Weights of a small image VQ-VAE: 32-pixel images, muon at rate 0.0051.
Rows from block 0 of the decoder of a small image VQ-VAE, named by matrix and row number. Each number is 200 + 40 x the weight over its row's rms, rounded and kept within 0 to 999. All counts start at 0. After the name is the row's rms in percent of the matrix's.
After each channel's rows are labels from the 100 images, of 14848, where the channel reaches its highest value: "colour at peak" is the nearest of a few named colours to the mean colour under the peak. Only what is clearly more common there than usual is listed. The data: made-up road signs on poles.
# conv: 3x3 conv (decoder.mid.0.conv.weight, 128x128x3x3, each kernel summed), inputs 0-127

conv.85,087,175,286,255,268,184,208,222,177,190,163,266,166,159,105,247,243,165,216,204,224,292,130,199,223,197,155,215,297,233,200,209,230,243,237,229,234,154,224,217,213,181,146,148,252,215,123,260,197,203,211,215,174,151,201,229,235,210,120,170,169,201,230,235,196,139,168,223,246,150,124,202,195,183,187,241,199,217,133,191,182,178,246,99,209,233,116,193,255,194,207,209,156,214,225,212,170,214,262,204,188,231,155,136,218,172,227,185,213,130,183,199,128,240,223,209,221,262,228,167,219,225,189,247,262,234,174,182,171
colour at peak: white

conv.59,089,136,186,170,216,220,300,180,202,210,166,270,207,274,127,224,238,216,186,233,218,278,190,188,167,162,219,213,258,216,233,145,186,184,226,246,196,229,193,190,203,181,181,224,201,176,138,236,270,204,181,202,163,205,221,234,200,246,220,141,261,182,224,209,207,169,150,193,245,260,152,229,227,162,230,273,249,124,195,177,185,135,210,225,260,147,121,221,221,198,280,222,145,220,194,163,238,209,139,265,182,133,231,220,172,199,236,177,238,138,185,136,196,221,230,233,200,253,170,176,286,157,256,190,119,244,266,212,218
colour at peak: pink; white

conv.58,096,269,198,178,235,197,217,182,127,180,211,147,226,155,191,242,275,184,217,238,229,223,129,138,277,289,194,187,225,178,112,260,186,207,202,215,200,151,213,188,246,235,135,179,267,247,250,260,271,129,196,175,204,226,173,197,225,259,181,212,143,179,246,167,244,210,224,186,283,119,170,256,176,154,167,196,240,279,108,189,214,237,187,174,192,213,158,225,199,244,199,207,229,240,196,254,177,238,208,224,183,146,235,178,136,174,247,229,201,206,228,207,256,211,165,167,186,162,226,149,202,199,173,192,272,159,234,169,256
colour at peak: grey

conv.24,083,223,184,175,350,232,228,243,98,222,234,243,262,248,179,264,261,212,138,199,240,239,159,162,181,176,204,252,193,221,147,134,233,177,252,154,173,163,207,257,233,224,182,234,218,197,183,243,210,190,133,170,228,185,157,141,180,260,177,171,232,185,250,222,230,259,228,156,144,224,264,244,184,234,158,205,152,177,230,196,203,208,225,218,286,237,162,232,197,170,214,168,168,257,204,139,223,208,166,228,207,148,229,214,167,177,182,233,228,251,161,179,233,208,179,167,170,136,201,214,177,183,177,276,200,208,306,166,180
colour at peak: grey

conv.25,103,217,220,253,259,214,261,175,143,187,231,208,227,153,139,214,164,247,190,234,220,176,145,141,160,166,187,208,282,179,179,101,177,199,264,171,152,220,183,159,271,199,134,195,190,280,199,224,247,182,178,100,255,209,167,246,264,228,210,160,275,125,207,204,265,208,202,144,239,210,148,193,213,152,188,204,139,166,170,201,227,213,152,206,242,216,226,216,186,251,203,234,168,196,169,229,195,225,149,221,226,152,234,172,167,204,186,229,243,161,199,208,121,149,182,166,109,120,208,137,137,181,164,185,218,179,183,189,242
colour at peak: grey

conv.88,083,189,186,233,247,251,207,210,187,147,298,226,204,165,156,226,236,172,193,157,208,245,122,168,234,179,144,264,204,224,183,280,141,221,192,163,228,153,183,225,227,202,185,159,154,244,179,228,193,162,119,158,253,211,196,172,253,218,197,277,232,188,200,187,266,185,220,236,203,191,254,183,191,203,204,145,189,248,181,224,251,260,157,204,228,247,199,223,183,215,177,122,119,191,214,254,211,260,222,211,205,208,210,186,240,186,180,206,222,160,155,167,228,182,232,175,149,148,185,110,177,156,236,188,348,111,172,148,232
colour at peak: black

conv.0,108,148,152,179,239,190,243,185,142,151,175,247,220,274,199,263,238,258,240,237,272,253,252,141,218,189,202,180,276,154,188,210,200,197,226,215,154,292,122,143,231,188,224,211,254,181,139,230,210,172,208,241,217,199,245,249,151,214,238,188,273,220,228,244,225,231,245,192,230,206,212,127,212,182,181,280,215,173,267,159,210,146,214,173,257,224,198,215,179,211,207,236,169,224,194,220,166,236,174,205,156,191,235,224,87,204,233,113,201,137,111,188,196,180,278,190,175,146,196,232,197,180,204,175,254,237,218,202,244
colour at peak: grey

conv.48,114,174,167,175,237,207,144,220,210,227,164,177,237,181,150,204,213,250,189,201,194,223,231,232,234,239,211,255,239,162,213,198,257,280,204,117,191,207,241,175,138,230,241,219,178,224,174,170,164,187,181,220,180,201,222,203,128,195,252,272,261,161,177,260,166,276,241,209,158,218,247,181,145,188,166,224,147,176,185,146,179,199,135,242,263,222,233,299,253,199,194,195,175,193,178,214,271,243,172,84,209,217,262,281,121,259,251,239,217,243,126,199,173,162,175,176,182,210,232,255,195,235,234,222,208,264,237,154,210
colour at peak: brown

conv.32,099,232,157,218,228,229,158,203,203,246,276,163,171,172,171,168,159,204,204,233,245,177,157,171,213,181,256,241,129,181,233,257,219,201,197,137,99,207,175,209,219,229,200,239,206,238,206,175,154,190,188,204,211,218,234,112,148,225,224,266,159,129,186,147,220,227,195,176,118,210,172,165,189,188,146,192,245,205,296,179,288,219,185,248,230,225,214,239,196,205,204,145,260,175,228,206,234,203,109,177,213,222,159,269,129,201,225,160,227,159,152,118,199,183,169,148,199,177,202,284,190,229,169,165,198,166,256,236,294
colour at peak: brown

conv.4,060,210,198,215,232,207,191,224,177,297,289,215,193,228,227,203,186,238,188,237,265,224,224,191,127,194,186,172,213,231,191,235,218,205,221,202,117,213,161,245,288,218,224,242,247,216,218,239,212,214,194,254,195,181,74,138,200,217,249,192,181,239,185,222,160,265,209,176,166,140,119,148,180,199,134,256,224,185,247,88,157,176,264,128,178,249,171,218,164,213,206,209,220,137,198,211,119,163,199,240,194,209,200,226,144,139,174,137,225,188,157,234,174,206,227,244,180,222,214,292,195,229,216,231,223,217,233,226,246
colour at peak: brown

conv.84,086,192,191,185,237,208,210,169,175,148,167,330,195,144,136,162,168,227,195,191,241,245,136,214,164,182,215,234,282,238,212,192,240,178,199,217,183,250,195,266,225,222,148,205,220,160,174,156,189,204,212,232,190,145,298,139,189,190,195,192,195,198,190,217,181,84,139,242,234,173,149,147,252,199,184,182,206,244,208,220,233,192,242,160,223,203,128,199,219,236,231,229,168,245,252,155,207,235,215,169,233,198,111,196,229,180,245,141,138,69,188,146,164,231,239,257,244,240,229,231,199,154,180,201,180,211,231,194,242
colour at peak: pink

conv.71,115,152,131,183,252,266,243,261,191,176,232,280,236,193,116,224,207,148,163,227,247,293,106,168,205,139,242,262,248,254,225,202,209,164,287,236,198,198,150,261,213,219,157,272,213,188,156,291,262,169,178,175,251,181,180,209,225,205,153,161,217,158,180,245,220,175,261,202,136,214,179,190,232,223,117,220,125,192,219,181,155,249,207,184,175,234,148,259,212,181,239,215,189,146,227,169,214,185,187,250,183,161,183,193,247,217,195,250,206,162,214,184,196,219,263,193,165,210,228,212,231,136,211,211,174,150,243,196,224
colour at peak: white; pink

conv.124,111,131,223,171,257,265,209,246,180,138,224,206,209,162,224,176,253,133,199,212,118,299,130,161,169,222,217,176,204,214,236,158,162,201,288,219,227,160,160,284,220,140,234,165,235,135,163,247,223,157,189,231,228,249,184,191,240,242,139,142,176,211,219,155,202,132,226,135,172,227,227,235,247,152,186,255,162,174,225,211,191,218,219,154,173,180,230,147,209,126,192,244,218,217,239,207,190,170,201,206,235,123,196,209,221,262,190,194,217,165,252,222,190,202,188,151,139,204,173,118,231,169,255,214,157,217,136,273,211
colour at peak: black

conv.103,088,198,280,143,239,177,154,204,98,214,179,191,211,244,168,219,247,176,226,146,163,199,169,178,177,165,256,182,236,316,219,247,219,229,239,182,229,152,191,269,255,278,173,232,270,227,216,209,224,157,163,196,171,156,117,174,241,212,196,178,206,254,171,174,191,295,206,177,195,231,195,256,187,192,250,227,217,176,215,121,253,140,260,133,188,203,158,167,220,170,200,174,232,211,177,275,181,246,162,207,166,200,260,227,218,161,184,206,155,196,266,195,203,214,152,161,171,198,125,164,198,179,197,305,216,220,230,202,158
colour at peak: pink

conv.49,134,156,156,128,202,237,180,237,193,106,120,190,228,208,208,154,243,92,191,230,156,178,178,231,246,233,300,157,263,236,251,191,158,170,231,259,231,180,179,216,169,218,188,263,253,210,171,269,203,160,221,194,237,211,239,292,232,189,132,148,188,219,166,180,196,188,237,182,225,232,266,226,208,251,193,185,208,173,217,204,137,300,202,200,155,155,164,207,201,110,196,279,251,217,236,181,250,160,148,192,188,176,242,205,235,240,188,212,201,196,273,177,220,192,219,186,187,174,228,138,284,185,209,152,198,207,201,202,182
colour at peak: grey

conv.100,089,185,224,224,222,272,227,191,184,257,253,219,160,226,167,189,214,242,203,188,238,292,203,194,222,258,144,208,239,206,131,231,233,241,173,157,206,197,190,220,227,170,124,153,194,144,161,250,235,220,223,255,170,179,135,124,236,137,212,203,179,153,186,199,217,160,102,169,219,168,127,172,159,188,102,244,175,192,157,144,110,137,221,135,191,248,183,244,212,278,241,195,160,155,205,231,203,195,207,204,205,246,196,205,204,185,209,182,197,154,159,191,125,183,263,184,189,265,213,253,208,227,249,203,308,220,210,216,223
colour at peak: white

conv.93,111,177,227,204,204,250,219,190,186,119,220,238,224,208,199,168,193,165,250,211,271,196,171,200,169,178,230,213,201,241,242,171,243,192,244,127,223,261,157,209,199,164,206,188,195,129,162,154,147,219,246,264,204,251,306,117,148,168,195,236,141,191,222,165,182,165,102,202,130,181,218,135,178,230,173,192,213,204,243,192,153,189,230,207,166,253,234,199,210,242,208,169,239,197,249,129,217,206,154,119,245,223,140,170,179,241,196,112,133,121,200,149,153,192,210,216,231,211,157,167,160,169,137,123,217,216,186,198,256
colour at peak: grey

conv.122,111,184,142,202,270,276,220,199,225,207,138,260,193,273,187,196,124,204,167,230,199,267,224,195,178,173,228,213,227,228,158,209,279,179,179,237,112,193,148,237,162,220,188,292,265,174,152,252,261,235,187,198,179,183,109,234,177,163,222,118,210,175,164,243,191,185,215,123,154,239,115,217,236,166,172,250,203,159,207,181,177,143,227,192,242,153,192,222,209,219,276,230,228,155,213,202,196,193,191,231,171,184,190,229,215,225,201,222,199,248,213,196,187,251,243,224,169,248,231,300,224,189,224,280,133,233,238,255,184
colour at peak: pink

conv.56,114,183,244,182,240,165,159,245,175,259,280,300,200,179,165,185,250,154,178,179,229,211,185,194,158,159,204,204,152,230,296,166,165,204,248,228,192,210,135,234,208,223,155,147,222,160,120,210,185,195,149,221,249,187,236,182,218,173,154,197,203,150,207,167,261,164,171,251,120,254,218,176,287,186,252,182,140,207,309,196,217,221,200,160,215,236,188,174,175,144,227,188,117,221,233,183,204,138,163,217,189,187,200,186,258,247,211,229,251,150,242,164,187,237,204,170,161,272,154,151,245,182,261,185,196,204,218,135,144
colour at peak: black

conv.16,079,148,180,203,197,272,178,199,102,137,224,250,251,268,230,203,218,154,199,245,175,199,165,120,177,134,222,163,183,262,190,213,213,185,220,202,187,230,171,199,263,158,233,278,250,157,210,249,282,192,230,199,208,213,148,236,188,214,197,139,188,170,211,226,256,191,230,159,190,179,170,139,272,209,181,237,175,249,263,214,221,191,253,178,162,313,201,163,244,178,313,175,191,190,158,130,135,145,232,182,160,146,173,186,236,185,175,191,208,159,199,235,180,198,291,186,211,222,161,186,238,182,171,138,183,207,172,241,196
colour at peak: brown

conv.57,093,162,183,157,255,218,191,222,168,135,206,278,190,252,213,274,274,221,241,201,262,306,134,149,207,151,194,213,283,196,183,179,193,211,203,218,223,213,203,230,248,163,215,184,220,176,178,228,229,174,171,183,209,145,259,163,208,281,202,260,225,240,260,196,270,185,195,181,260,198,257,191,268,218,184,260,222,190,193,199,277,213,237,198,272,239,137,192,209,174,237,178,101,170,147,192,197,240,199,244,201,153,271,225,126,178,222,176,181,108,181,187,162,200,243,238,185,161,199,202,249,152,242,234,246,200,237,214,182
colour at peak: pink

conv.92,111,145,208,212,266,189,261,234,147,128,160,225,163,167,148,269,188,203,222,218,228,191,159,220,179,117,192,238,214,195,180,200,198,147,241,187,191,195,183,196,192,198,94,156,195,212,134,188,179,181,174,160,255,202,246,230,234,197,122,220,214,141,245,181,256,196,194,277,202,218,283,225,213,211,194,134,189,186,291,248,299,249,213,219,241,197,164,180,172,156,195,156,198,242,233,134,251,218,177,221,212,226,156,195,221,165,166,126,221,132,175,121,177,189,204,156,172,162,207,148,222,169,169,232,300,160,199,173,153
colour at peak: blue